config = dict(
    model='image classifier',
    dataset='dead-leaves pictures: piles of overlapping shapes',
    train_examples=145000,
    image_size=64,
    crop_scale_min=1,
    horizontal_flip=True,
    translate=0.06,
    color_jitter=0.1,
    targets=['palette', 'size'],
    num_classes=[7, 3],
    arch='resnet',
    norm='batchnorm',
    activation='leaky_relu',
    depths=[3, 3, 3],
    kernel_size=3,
    stem='single',
    avg_pool_shortcut=False,
    widths=[48, 96, 192],
    mixing='mixup',
    loss='cross_entropy',
    init='torch_default',
    residual_init='none',
    optimizer='soap',
    beta2=0.99,
    lr=0.0027,
    beta1=0.95,
    shampoo_beta=0.95,
    eps=1e-08,
    precondition_frequency=16,
    max_precond_dim=1536,
    merge_dims=True,
    one_sided=False,
    adamw_lr_other_params=0.0016,
    steps=12400,
    batch_size=128,
    epochs=10.9,
    lr_schedule='cosine',
    final_lr_fraction=0.05,
    warmup_steps=2480,
    weight_decay=0.3,
    adamw_weight_decay_other_params=0.01,
)
Rows from block 4 of a small image classifier, named by matrix and row number. Rows with one number belong to one channel. Each number is 128 + 24 x the weight over its row's rms, rounded and kept within 0 to 255. All counts start at 0. After the name is the row's rms in percent of the matrix's.
Before each channel's rows are labels from the 100 images, of 14976, where the channel reaches its highest value: "strongest on" is what is common among them. Only what is clearly more common there than usual is listed. The data: dead-leaves pictures: piles of overlapping shapes.
# convs0: first 3x3 conv (model.blocks.4.convs.0.weight, 96x96x3x3, each kernel summed), inputs 0-95
# convs1: second 3x3 conv (model.blocks.4.convs.1.weight, 96x96x3x3, transposed, each kernel summed), outputs 0-95

strongest on: small pieces; flower
convs0.63 089 [ 99  88  91 143 183 140 142  97 123 112 123 136 129 140 104 189 157 105 117 118  99 135 125 157 116 151 110  79 119 133 149 153  96 133 126 120  82 111 145 118 120 115 153 113 146  73 144 118 136  94 117 107 114 103 108 182 120 110 118 123 113 132 107 126 173 104 114 126 119 143 155 133 127 143 148 100 131 152 115 115  95  88 148  86 127 110 117 110  95 158  98 109  97 147  88 108]
convs1.63 096 [ 88 128 132 150  81 135 111 141 107 165  97 101 144 105 154 190 115 121 155 145 108 121 101  82 146  99 127 132 142 122 106 100 175 155 136 120 109 128 137  91 145 106  95 153 116 131 136 130 129 160 121  78 120 133 156 129 135 104 118 126 123  90 188 117 141 119 109 126  72 114 110 141 100 117 125 134 112 136 137 139  94 106  87 105 151  84 156 114 117 136 150 151  84 120 116 115]

strongest on: vivid
convs0.66 106 [134 151 149 126 149 100 104 140 120 115  82 132 105 108 137 100 143 155  92 144 151 122  96 122 140 126 102 109 126 133 114  91 130 112 112 106 137 109 136 130 139  94 153 133 123 163 125 114  98  90  99 130 133 118 106  96 168 171  67 151 100 116 126 149 139 158 148 140 115 134  91 111 157 144 112 130 142 118 148 161 104 189 136 136 122 109 119 131 103  59 155 172  77 121 112 137]
convs1.66 096 [161 133 123 159 130 136 149  92 161 106  90 122 113 122 132  80  90 121 139 110 126 178 122 156 118 130  93 122 106 116  90 131 142 112 131 138 100  70 129 160 130 100  94 132 117 133 103  76 113  97 154 152 133 143 154 137 119 118 129  93 118 114 124 116  99 116 113 131 111 165 137 108 119 132 116  81 130 123 116 100 137 102 126 118  84 136 117 111 166 184 102 124  82 109 181 120]

strongest on: textured; grey
convs0.27 109 [128 128  98 108 128 111 135 144 155 146 146 145  99  70 110 120 132 104 136 127 150 128 109  97 118 112 162  96 118 141 105 128  96 102 128 114 190 111 120 160 138 199 136 143 140 123 122 180 127  99 132 100 123  88 125 115 159  98  86 116 126  56 151 142 122  90 149 156 124 102 121 120 140 131 144 158 156 118 146 128 117 142 130 153 115 125 124 143 124 154  92  91 128 155 117 165]
convs1.27 119 [143 123 132 122 110 105 139 177 110 104 115 142 129 201 131 111 140 133 121 142 118 100 138 134 192 120 136 131 128 114 101 118 130 105 115 125 146 106 118 140 124 124 147 129 114 136 123 106  99  81  94 121 103 167 148 129 155 130  73 144  79 116 106 128 124 134 113 122 109 124 148 103 194 108 128 116 111 142 139 166 101 118 118 120  97 136 117 160  81 112  71  79 127 109 150 109]

strongest on: grey
convs0.60 109 [143  97 141 124 102 105 123  96 153 126 143 137 120 113 149 199 130 153 108 141 108 140 159 149 132 143 128 119 125 113 171 109  91 141 119 135 139 141 132 164 117 109 117  74 125  82 134 131 129  90 128 124 128 111  57 126 121 120  95  85 153  86 121 106 141 125 128 123  76 120 156 137 105 114 156 112  83 136 155 130 136  94 113  93 153 128  92 116 139 179 134 124 132 140 145  96]
convs1.60 093 [ 91 145 130  86  81 139 113  94 108 159 122  92 121 120 125  96 111 115 113 110 101  92 128  98 155 139 146 114 132 139 161 154 118 104 124 132 104  95 135 135 155  93  78 138 105 163 102  89 163 113 100 134 126 139 108  96 142 136 121 107  76 133 114 134 117 140 117 127 103  72 138 120 121 111  87 160 125 130 129 130 130 115 168 109  99 172  94 166 146 124 140 104 171 141 146 110]

strongest on: vivid
convs0.43 092 [120 133 121 133  89 104 165 122 144 108 125 130 121  99 166 122  64 103 109  95 161 155 143 171  91 135 104 121 143 138  90 133 137 125 141 139 126 146 138 138 127 147 136 124 128 157 151 146 127 104 129 160 135 142 153 126 141  99 143 169 107 101 124  86 139 111 134 122 147 130 148 120 115 149  67 177 112 132 113 105 185 103 112  94 110 145 113 110 123 152 119  89  62 134 104 155]
convs1.43 091 [155 111 126 131 138 153 192 118 103 140 134 116 109 127 123 125 134 101 165 140 146 176 135 110 159 105 121 136 127 112 144 140 129 123 129 115  94 149 112 157 131 139 162  87 143 113 111 108 115 125 133  68 117 125 107 115 106  80 170  71  85 120 102 160 127 122 115 110 197 124 101 123 139 118  95  96 142 113 157 141 113 123 107 169 105 112 120 131 160 134 101 106 104 108 137  96]

strongest on: grey
convs0.5 106 [118 124 139 139  84 117 111 124 132 117 138  81 104 159 172 163 144 100  96 133  98 106 135 125  88 148 194 158 140 127 118 139 121 130 124 124 118 146 111 141 116 112  89 107 150 151 122 106 127 114 124 137 131  94 138 107 143 171  98 110 140 161 115 126 152 109 135 124 169 148  83  76  95 101 137 139 107 126 131 136 143 133 128  73  60 128  90 145 125 120 112 114  89 149 131 140]
convs1.5 099 [135 130  79  91  94  95 150 139 142  88 101 114 131 106 118  82 127  96 150 118 126 117 140  91 149  96 124 125 132 129 125  89 151 134 122 102  75  91 134 145 143 137  99 120 114 119 114 149 152 160 137 105  86  86 153 143 114  94 166 115 184 147 147 121 154 130 132 123 106 120 171 138  99 113 134 147 139 152 117 133  84 120 110 119 100 104  87 122 120 130 115 135 155 138 100  77]

strongest on: vivid
convs0.49 101 [163  85 142 156 119 131  90 184 149 128 163 125 121 152 122 142  91 113 135 122 112 123 157 115 129 160 109 137 128  89 130 121 146 143 106 133 115 132 166 131 135 155 121 142 130 151 105  60 172 109 133 148 123 124 109 135 124 135 107 116  96 120 143 133 167 113 132 129 112 117 106 172  93 114 150 177  95 165 162 158 138 112  92 131 130 138  92 115 142  86 113 180 126 141 119 170]
convs1.49 113 [152  53 118 109 115 138 125 197 141 148 142 128 138 118 121 115 142 114 130 114 125 146 137 140 122 119 150 130  71 122 101 116 100 178 121 138 147 119 128 153 111 100  99  95 143 143 110 123 130 123 107 137 130 126 123 110  95  98 127 100 133 156  86 145 131 102 190 120 150 103 132 125 126 158 130 151 137 156 129 180 128 129 108 122 123 109 130 127 132 182 133 189 133  72 121 124]

strongest on: textured; grey
convs0.47 103 [ 77 130 120 112 143 136  99  96 114 139 157 145 119 112 138 120 102 163 110  90 138 121 177 143  95 153 108 126 120 142 132 109 110 162 114 156 169 121 140 112 140 198 111 145 109 140 126 114 140 155 131  76 124 140 144 157  98 152 124 107 144 116 148 144 122 127 132 131 152 123 134 143  73 158 104 134 126 140 113 108 182 120 118 126 145 154 117 188 103 129 102 165 112  88 169 140]
convs1.47 114 [127 130 146 154 117 134 138 129 127 123 121 117 117 110 125 120 124 103 137 131 148 112 133  97 130 140  99  80 120 150 136  98 122 148  78 170 139 121 126 135 138 161 116 147 132 114 124 131 154  91 164 132  92 141 119 106 122  97 150 140 138 117 135 102 106  90 149 141 111 121 110 123  75 100 129 115  85 116 116 129 102 149 136 140 207 152 127 236 101 161 112 119 128 131 114 117]

strongest on: vivid
convs0.73 084 [111 133 127 137 131 139 108 129 156 133  68 112 124 101 115 118 148 160  64 144 129 149 144  83 101 117 144 159 142 104 119 117 115 139 122 117 108 158 153 132 121 114 102 103 128 119 144 124 160 100 135 138  90 116 145 147 156 126 136  68 127 109 151 155 137  82 136 131 160  96  96 150 144  74 130 167  94 135 162 160  83 110 131 124 114 124  99 102 143 131 129 186 115 136 105 122]
convs1.73 111 [147 126 126 128 120 107 144  69 103 172 103 131 161 139 168 115 122 127 139 187 121 116 105 114 102 129 117 113  78 147 107 120 138 126 150 165 119 125 165 127 150 174 121 114 129 133  80 146 128 141 131 134 154 141 118 134 172  70 117 118 125 137 143 127 165 143  99 132 138 146 141 158 137 148 130 131 151 161 159  92  56 114 104  89 120  80 127 112 137 125 129 151 139 119 118 137]

strongest on: vivid; large pieces
convs0.31 086 [154 145 130 116  85 103 100 158 141 136 129 114 111 119 127 123  96 137 160 124 123  99 130  73 110 122 159 141 133 127 161 105 126 135 156  87  91 124 105 103 101 151 158 154 132 131 112 113 104 112 109  96 161 132 165 100 108 137 190 162 138 132 151  89 149 119 120 125  63 130 142 185 144 130  97  98 138 143 118 117 148 143 114 147 127 108 145 122 122 102 148 115 156  92 172 109]
convs1.31 093 [118  65 124 125 139 116  78 146 120 103 123  88 139  75 123 142 102 147 132 117  88 153 113  98 143 109 120 170 128  74 157 162  78 117 112 108 119 140 105 117 163 143 154 127 141 138 158 127 126 132 142 107 115 106 140 166 119 122 151 155  97 133 131 141 157 139 107  66 122 132 138 109 134 118 104 100 117 120  90 133 149 119  91 148 119 135 123  79  82 156 117 134 129 156 148 132]

strongest on: vivid
convs0.24 070 [112 124 142 157 104 133  93 116 175 106 135 170 146 180 116 144 136 108  94 138 123  94 137  98 144  98 138 174 139  70 112  72 149 126 119 103 124 158 113 129 123 119 118 137 115 110 171 115 152 149 133 122 119 144 157 126 157 114 114 148 124 147 131 136 112 104 126  83 138 123 123 101 109 147 162 171 105 147 144 129 123 110 153 102 142 106 131 114 155  91  72 170 123 103 129  89]
convs1.24 132 [145  22 138 129 126  73 117 130 121 134 133 133 154 138 126 140 143 126 127 141 130 141 125 144 114 151 111 126  97 240 127 113 113  88 125 150 139 120 108 128 163 143 153 115 151 125 106 140  90 121 146 129 105 131 144 131 109  91 131 131 124 108 121 131 117 136 118  88 137 159 133 135 128 172 131 137 134 178 135 122 111 126 127 153 113  97 126 142 172 118 109 136 135 117 125 132]

strongest on: small pieces; vivid
convs0.10 101 [138 100 150 160 126 163 121  97 104 105 106 151 115 146 145 171 147 120 157 123 116  87 143 114 107 129 114 122 129 107 123 129  86 134 147 142 114 145 113 134 132 163 144 136 141  90 134  86 136  92 116  65 105 127 105 124 108 108  93 109 114  95 122  97 108 132 132 102 113 131 180 181 103 105 139 116 137  90  85 110 146  94 114  94 158 140 170  84 110 156 109 121 113 133 101 117]
convs1.10 087 [ 90 110 154 125 105 149 123 135  85  94 137 106 157 134 128 200 169 138 139 140  85 121 118  68 137  75 148 116 119 112 172 162 149 146 136 100 112  76 116 100 125 167 117 130 141 116 156 133 132 120 149 130 166 112 134 119 136 152 193  98 133  88 141 120 117 102 118 110 114 116 126 174 139 137 115 166 102 113 122 131 115 108 113 127 121 140 126 132 104 114 139 148 133 151 129 116]